config = dict(
    model='image captioner',
    dataset='simulated telescope pictures of galaxies',
    train_examples=195000,
    image_size=64,
    crop_scale_min=1,
    horizontal_flip=False,
    tokenizer='word',
    vocab_size=28,
    encoder_arch='vit',
    encoder_norm='layernorm',
    encoder_norm_position='pre',
    encoder_activation='gelu',
    encoder_mlp_ratio=3,
    encoder_head_dim=64,
    encoder_fused_qkv=True,
    encoder_bias='none',
    encoder_qk_norm=True,
    encoder_parallel_block=False,
    encoder_inner_norm=False,
    encoder_patch_size=[4, 4],
    encoder_conv_stem=True,
    encoder_layers=8,
    encoder_width=160,
    encoder_positions='learned',
    fusion='cross_attention',
    label_smoothing=0.1,
    decoder_width=320,
    decoder_layers=6,
    decoder_norm='layernorm',
    decoder_norm_position='pre',
    decoder_activation='star_relu',
    decoder_mlp_ratio=6,
    decoder_head_dim=32,
    decoder_fused_qkv=True,
    decoder_bias='none',
    decoder_qk_norm=False,
    decoder_parallel_block=False,
    decoder_inner_norm=False,
    decoder_drop_path=0.15,
    decoder_positions='rope',
    decoder_cross_attention_every=1,
    decoder_tie_embeddings=True,
    init='trunc_normal_002',
    residual_init='none',
    optimizer='adamw',
    learning_rate=0.0011,
    beta1=0.9,
    beta2=0.999,
    eps=1e-10,
    max_steps=12900,
    batch_size=128,
    epochs=8.5,
    lr_schedule='cosine',
    final_lr_fraction=0.1,
    warmup_steps=2580,
    weight_decay=0.3,
)
Rows from block 5 of the image encoder of a small image captioner, named by matrix and row number. Rows with one number belong to one neuron. Each number is 128 + 32 x the weight over its row's rms, rounded and kept within 0 to 255. All counts start at 0. Numbers have three digits each. After the name is the row's rms in percent of the matrix's.
After each neuron's rows are labels from the 100 images, of 14976, where the neuron reaches its highest value: "strongest on" is what is common among them. Only what is clearly more common there than usual is listed. The data: simulated telescope pictures of galaxies. In brackets: how many of the 100, against the usual share in percent.
# fc1: MLP up (encoder.blocks.5.mlp.fc1.weight, 480x160), inputs 0-53
# fc2: MLP down (encoder.blocks.5.mlp.fc2.weight, 160x480, transposed), outputs 0-53

fc1.407 067:133078120134157137099137122158112111148125110130092103110137196103144136070119140109124093084186166161084099144120130203188144159182126119148101105181130136130169
fc2.407 084:147157111145154125066072106067096167168127114123124047133129081086187166139085108158093143140162092104126117108119119092139159137119120102147154114058130106127148
strongest on: edge-on disc (80 vs 9.3)

fc1.459 066:136147069158121143073144133087105075183091151158095034192092131104142142123172094160102118093108138128128119173173149095142091180073061138161178196193102110135126
fc2.459 079:156107137081136115187134049200093123135157144146130077093121128118162124107123163125124104078175149106075114144097118181148112142121135112168149171090129140073100
strongest on: many-armed spiral (99 vs 8.8); small (65 vs 23.9); tilted (64 vs 18.3); winding: anticlockwise outward (52 vs 13.4)

fc1.400 080:130103099145138109105171110130087067167121166141071045210172115067116141112132103147132083089168092137118115159172122141176124169124142164125142175152088127154162
fc2.400 089:142082167112139126134093082142151155105133116141124043103101125124127155121110182123121086086200134155133126141122117147153086162117137108166096142132114140077129
strongest on: lensed arc (99 vs 9); small (58 vs 23.9)

fc1.454 158:141140141133156135025114167071100069138106176160149125170142123137005147150132074135124079128120185139163164162174122076161095096111129155149127164147183133166108
fc2.454 164:100125089099119103192142086166126211076119116120126120122114094138225114130088166151167115095118095100099112128114127138076162152155140104137122091112100137083194
strongest on: merging pair (57 vs 8.9); ring galaxy (32 vs 9.4)

fc1.420 157:139115127136136119035076172072135068164144119162159117101118111112088124132159082161081145177112160150116133099197161079167095117085097148123131222166164075166163
fc2.420 117:141152099143169089207128147083143149134129087098148124144096113091219130124082153176137134130134094122130125107100128152101170168090042073115142136172214121111127
strongest on: merging pair (100 vs 8.9)

fc1.421 070:152107158093164163023148159102107123137178114093101042122141119101106119117103166132140104061120192114113086130203092112156098161148129123110155139112107163158122
fc2.421 071:154101164104133086100105100131148162140155115158156067132096101085172157102092097139147132151217094141150117126096173155134129103105125074141132124090138096141149
strongest on: edge-on disc (98 vs 9.3)

fc1.152 056:131089159144114095078085165113087115150123140114121111134134153138111136123117112139115075113146183153136122144167095096166118131084131116181125164128177108129080
fc2.152 068:132104123155201100211148024188093172160131131147121132125099122114144136158140169136091144063132117124143173116080156123130112178105105165112141098096166131057105
strongest on: bright star with spikes (97 vs 25.6); round elliptical (41 vs 8.9); star cluster (30 vs 9.1)

fc1.183 068:130100162149176101090123193152109079135161096088102108112184122120141180086112099116129119138182198144116122141123142201160112122169133117109133163139096148092111
fc2.183 079:109154126106169150145091154065103175121131138132178066124128081084235175137074098128063129166136128149132164139131144114094148146139139083118112055128129110154133
strongest on: edge-on disc (99 vs 9.3)

fc1.280 067:118120102103128142081138130072141134093124160160135050116138094148071167119110123124164124108099121124101149109215141094133126084101131118167095218146089087161137
fc2.280 084:128131148161127105177162069201133121134164137105116102142120153125126114086156199110103153071151116102165124140108146183135103155139110144142124127089158117112104
strongest on: bright star with spikes (96 vs 25.6); many stars (66 vs 35); irregular (37 vs 9.4)

fc1.114 064:143145131086128146107107130178114172173135126104132111119122104165101124162100127136140094200128179086126128080212118182107133142131085060106097120038159117111061
fc2.114 074:131124112139152154136089152079143171157113150142138132154115098088184153121143092155126140162127114154129151114156126050067175124140156093138111054119109126147150
strongest on: edge-on disc (100 vs 9.3)

fc1.335 045:166102110155081108116093080189167149117155075097139124093167161122146093147138123135158138150044144113182141125088133138154167109119149099130134164095128210097122
fc2.335 049:170105136167157140097086094051144161119055128172130157159076152105102123127232064168135143168146101148098109121134182158128168093123136160135116112136122092151151
strongest on: many-armed spiral (63 vs 8.8); bright star with spikes (54 vs 25.6); winding: clockwise outward (34 vs 13.6); winding: anticlockwise outward (33 vs 13.4)

fc1.328 084:164096144080152150178157144148126088130167133161141095152155079101098110107126159124079111086181201124129129136103096160147076116175126144154118119091111178147117
fc2.328 101:134149133072108139139082095167131149107115124122120044117096100128191133140089125129166119130174097148155073156141153210073158114170159104117091139173095111141169
strongest on: lensed arc (98 vs 9); small (97 vs 23.9)

fc1.14 069:135115153070179133090128158167107115141138082105165102108105049128145106147126171089090085153165178136151112132117058186110128104189152086071086129071129152129084
fc2.14 076:144112158102131140101076116095137144140155133105138103124108101129156161140083094155171136148141113140140081122137157108107175143142146086141080116139135136165167
strongest on: edge-on disc (85 vs 9.3); small (76 vs 23.9)

fc1.334 077:136107142142160131164125129168139092151151141132065126124136182075172151093138117121125093118196157142107057092157118232215155148141094147168138092124148184147159
fc2.334 081:155152099129129148140076107078123171155158161097131038123125087118195175175126102183139107147125098150111161135117123138128111102110115062111145100140105117139109
strongest on: small (82 vs 23.9); lensed arc (60 vs 9)

fc1.176 058:126172166104152150098118109188085092172153121116158071173116117121132128153127181093098112167160148101089134150098098143131132152154154114045136073118103098090093
fc2.176 064:148083143104089168066116212060160126149112092150157093114126115082180125120072070102189128134159131144156121113159086125132169069150127112101100177201147151146122
strongest on: tilted (62 vs 18.3); small (61 vs 23.9); barred spiral (49 vs 9.1); winding: anticlockwise outward (37 vs 13.4)

fc1.142 082:107106134137115152024121140134117123132126157143148083089138160152142222172066074155097149123140147171133106118241128067168126118121118090154132160175125111159135
fc2.142 089:121138115176179100159160053125116156138145139118149087154148116094112122129185174155113161096156110101176143117050132126134077180080104114143178100088122075134096
strongest on: bright star with spikes (93 vs 25.6); star cluster (29 vs 9.1); irregular (27 vs 9.4)

fc1.371 081:138131107093141152135149133139109080149152139138175079147148122088129114097143138104121085099196157109098123170115080210110088144149168188087100078094127163102174
fc2.371 087:149110118090120143099083171106135137157123108113128070101095040126197151130048085126169146127181131158163086139151108133107164132126158058175080167175095134169138
strongest on: lensed arc (99 vs 9); small (90 vs 23.9)

fc1.99 055:144065111152178118132180102161166105163139069154125151133177190118162101134136137138171122134133159133103110122114120155165155140198089128160089077154141171098125
fc2.99 082:106137150141182153044093108034114154191128142114166064111122127130145121156100108160102116151160123131120124112103135110119124141098114110150162079059187063163111
strongest on: small (59 vs 23.9); edge-on disc (57 vs 9.3)

fc1.478 078:192090139137170118110115140126175103161128155138094177132190172098121186104169110154101099159183211142147110118172111149155143169142120146158134153135138123168144
fc2.478 091:109138136116112122139109107084165232150117167090107087171138126097164140185124153144115142132102068092107134134108197144132130155118114071084103064079098089130146
strongest on: small (81 vs 23.9); lensed arc (71 vs 9)

fc1.96 050:144134180115082177117141138160060141178126164103160083114136095147156111126138151172127120168140117094103132147112117141114076155123122087115133167076082100122118
fc2.96 063:131101135169076185097150141088121112131125128151167105145130089077147138108069069049148133147141144181115122121217164102087168104112105088120129140179120137133162
strongest on: small (59 vs 23.9); irregular (52 vs 9.4); barred spiral (31 vs 9.1)

fc1.10 065:120130091133124174130093110142109152140107129130164146157073098146071099159158182087123172141082110073159135158094199114105116096127156146100137088083158115163065
fc2.10 075:158106144146085129135145160124123070110113146186157173157123146124115108106115088129144122169087151149082095173171098040107170101187136137166120137195115147120145
strongest on: many-armed spiral (89 vs 8.8); many stars (64 vs 35); winding: anticlockwise outward (53 vs 13.4); tilted (48 vs 18.3)

fc1.336 081:133147143095165150122144126161096117147142158131156089140165091125116109110158159095122058120156137072096138144074129202080082128176127146107116103063090164168154
fc2.336 085:133145174084107110131110173158146099136113118139101081144109064130152137120100088117196088137186140140121073132152142193081159090156175083127073157201080150130151
strongest on: lensed arc (97 vs 9); small (70 vs 23.9)

fc1.123 075:119117146063154108103166117085094086166132153154080132183150130101096078089137122150116118087183153111113118161166104130152146111133109169145085127142108144130187
fc2.123 066:152112154097118119113093116168118171108111126136116081133126053156201133162037177153156076107155128136172099086156130157101129160144152079177082112141126131122175
strongest on: lensed arc (100 vs 9); small (79 vs 23.9)

fc1.258 050:177146137126136134051117162128128146120106080118148104132119146141136125075032163195149170200130157125123104099158071159068128189160109093151120114134156158135096
fc2.258 058:071120174153151088079112074088107221147147131144163135147103153119110125121181099161086144132114102070131132125156168196098144198122148128119150068090151136116138
strongest on: many-armed spiral (56 vs 8.8)

fc1.187 062:107110106141127108098137138086143109168102138142070118136103154114154180120146087146138165116122090160078109089174189096158141133107098140152189185188130075128095
fc2.187 078:123134132158158095171144088172112136107145130132126145147170148106146101132139148139055134091111111133134144113058128143164108137085125189141144087059199129082091
strongest on: bright star with spikes (93 vs 25.6); many stars (74 vs 35); round elliptical (48 vs 8.9); flattened elliptical (27 vs 9)

fc1.268 078:137116154127091087065114149109152098126150132177167137068148146127144170156084079126098124151100131170156119113199142041167139135120112090112117182173155102102103
fc2.268 080:130136115199160091200170062152123177152159143133117131165127111067146100111171195158114162083132093110168137156090145112141151167127119125123175094063166096137111
strongest on: bright star with spikes (100 vs 25.6); star cluster (94 vs 9.1)

fc1.136 066:173099146159134134104080154149124092119134118165128152118155139184116146163101126107149104126127131163126131087193131067135113061115117105159087163167151092121144
fc2.136 069:066139090177169101198155091105156177155170108145121146158103155062169139145165134142103149097156068107185128120108172165134104134164113138115161102102134090102109
strongest on: bright star with spikes (80 vs 25.6); edge-on disc (63 vs 9.3)

fc1.70 419:094154135152148118100146180066089093125156162105127150191159156128111108122144114173077147112135185103100169112101177089148107083130086162158173131103159107147096
fc2.70 368:087156045071121154086114083171169150114076157117122149131125158140167120150147097152189132136124127122139139162144153190130169095127164164147143162111111098143146
strongest on: small (60 vs 23.9); two-armed spiral (54 vs 9); tilted (50 vs 18.3); irregular (42 vs 9.4)

fc1.288 070:128108117127123097081110147105126129139135182104117040107118098155125160152094138133110129096118183124124102137233153108157096131110109128193131214200127089123131
fc2.288 094:122128146125165095153146045166132191169151127139130099155114138090155135115162184144120148104139095100165123116082125148138106184109121131163131086058128097104158
strongest on: bright star with spikes (93 vs 25.6); star cluster (37 vs 9.1)

fc1.402 084:122097106116182124090168160139154060175196128133108083130163169082143122098125097134159050080174154138066095124156112169170106115159139147148112106153120150102149
fc2.402 094:149149117109135121072108142034107131126147119144137022113111057094194151139057115163074110119194135132143122089105096109109114103145124112140141128088170108148132
strongest on: small (64 vs 23.9); lensed arc (54 vs 9); two-armed spiral (29 vs 9)

fc1.156 102:123104122099157141166182115155120071138132129109102115156156156086156112115155143133131112088214167123111105132097107183169131158149121159174125122128116151106168
fc2.156 099:147121129071120162059056157113137182149131123135121018124120058129227178129046102122116081120166127124121119140144132133148126113164163053172135142121107112157121
strongest on: lensed arc (100 vs 9); small (95 vs 23.9)

fc1.353 054:153094163157147131099153157141133111158150116099152121116095151109196126120070109143125156114162153137063072119166101135110161143087112084153087198184169102102152
fc2.353 070:080187119122158121072130138101146167128167140111148076126092141064198159129115115150104127107151144128110106146109153087132133159085142085144163061055131082144148
strongest on: edge-on disc (97 vs 9.3)

fc1.15 077:150131118137141147058128109119089112185133153151085070126122141064105149124171125131151102110187095137086111131205135128150125148124129173181170160145098078144209
fc2.15 088:145151129086133128164158125138093116160160113132108060056140172135194134128120143129161116104190144147105139136132103186122094127110099115155175192143141145081064
strongest on: lensed arc (85 vs 9)

fc1.58 423:109142143167159105103126177074081091136176166119125150186163155125123123108156115174066151105134181101111165111110173108147105106137069148162172109094165107138103
fc2.58 373:097137061085124151091115087169185147116085143126118131116128158136182133160142102160204135120148129130157122145145149184148161101118149160132135157128109097144151
strongest on: small (49 vs 23.9); two-armed spiral (33 vs 9); edge-on disc (32 vs 9.3); kind: irregular (29 vs 9.4)

fc1.440 069:140184141126083192086109186168139171121136096071176137079109115180108114105148166134110087155088171109130128090197157112151129108155115078105116134070169115159040
fc2.440 062:139177147181163122092115126001152130122125101145143164162139153142140121099162079141154133191099088126132138125134164112136127094155151156147141086086141117112130
strongest on: many-armed spiral (98 vs 8.8); tilted (54 vs 18.3); winding: anticlockwise outward (54 vs 13.4); winding: clockwise outward (46 vs 13.6)

fc1.296 067:138063132109152116090139162167155077161214125127115129153150145085180174086112109108121142150198177136114078090158098194147180110151155085125109119149132126117143
fc2.296 074:110131104146178128106072128038094175134135155125146062127148139091235145125098092167087178142148134117170127134106170113116140148153137074116115075128142072141109
strongest on: edge-on disc (100 vs 9.3)

fc1.291 061:194142107132111146132122111185129162129112140122127164085063098155096116127163148109125122182125148066170150096118118143073158136113108129128101169128147151152028
fc2.291 070:100121147152083118133098142119138077129074137136120137179101155137146048115180074143180137132104125146111106159129161116140165153146132143089114114126131123159166
strongest on: many-armed spiral (83 vs 8.8); winding: clockwise outward (49 vs 13.6); winding: anticlockwise outward (44 vs 13.4); tilted (40 vs 18.3)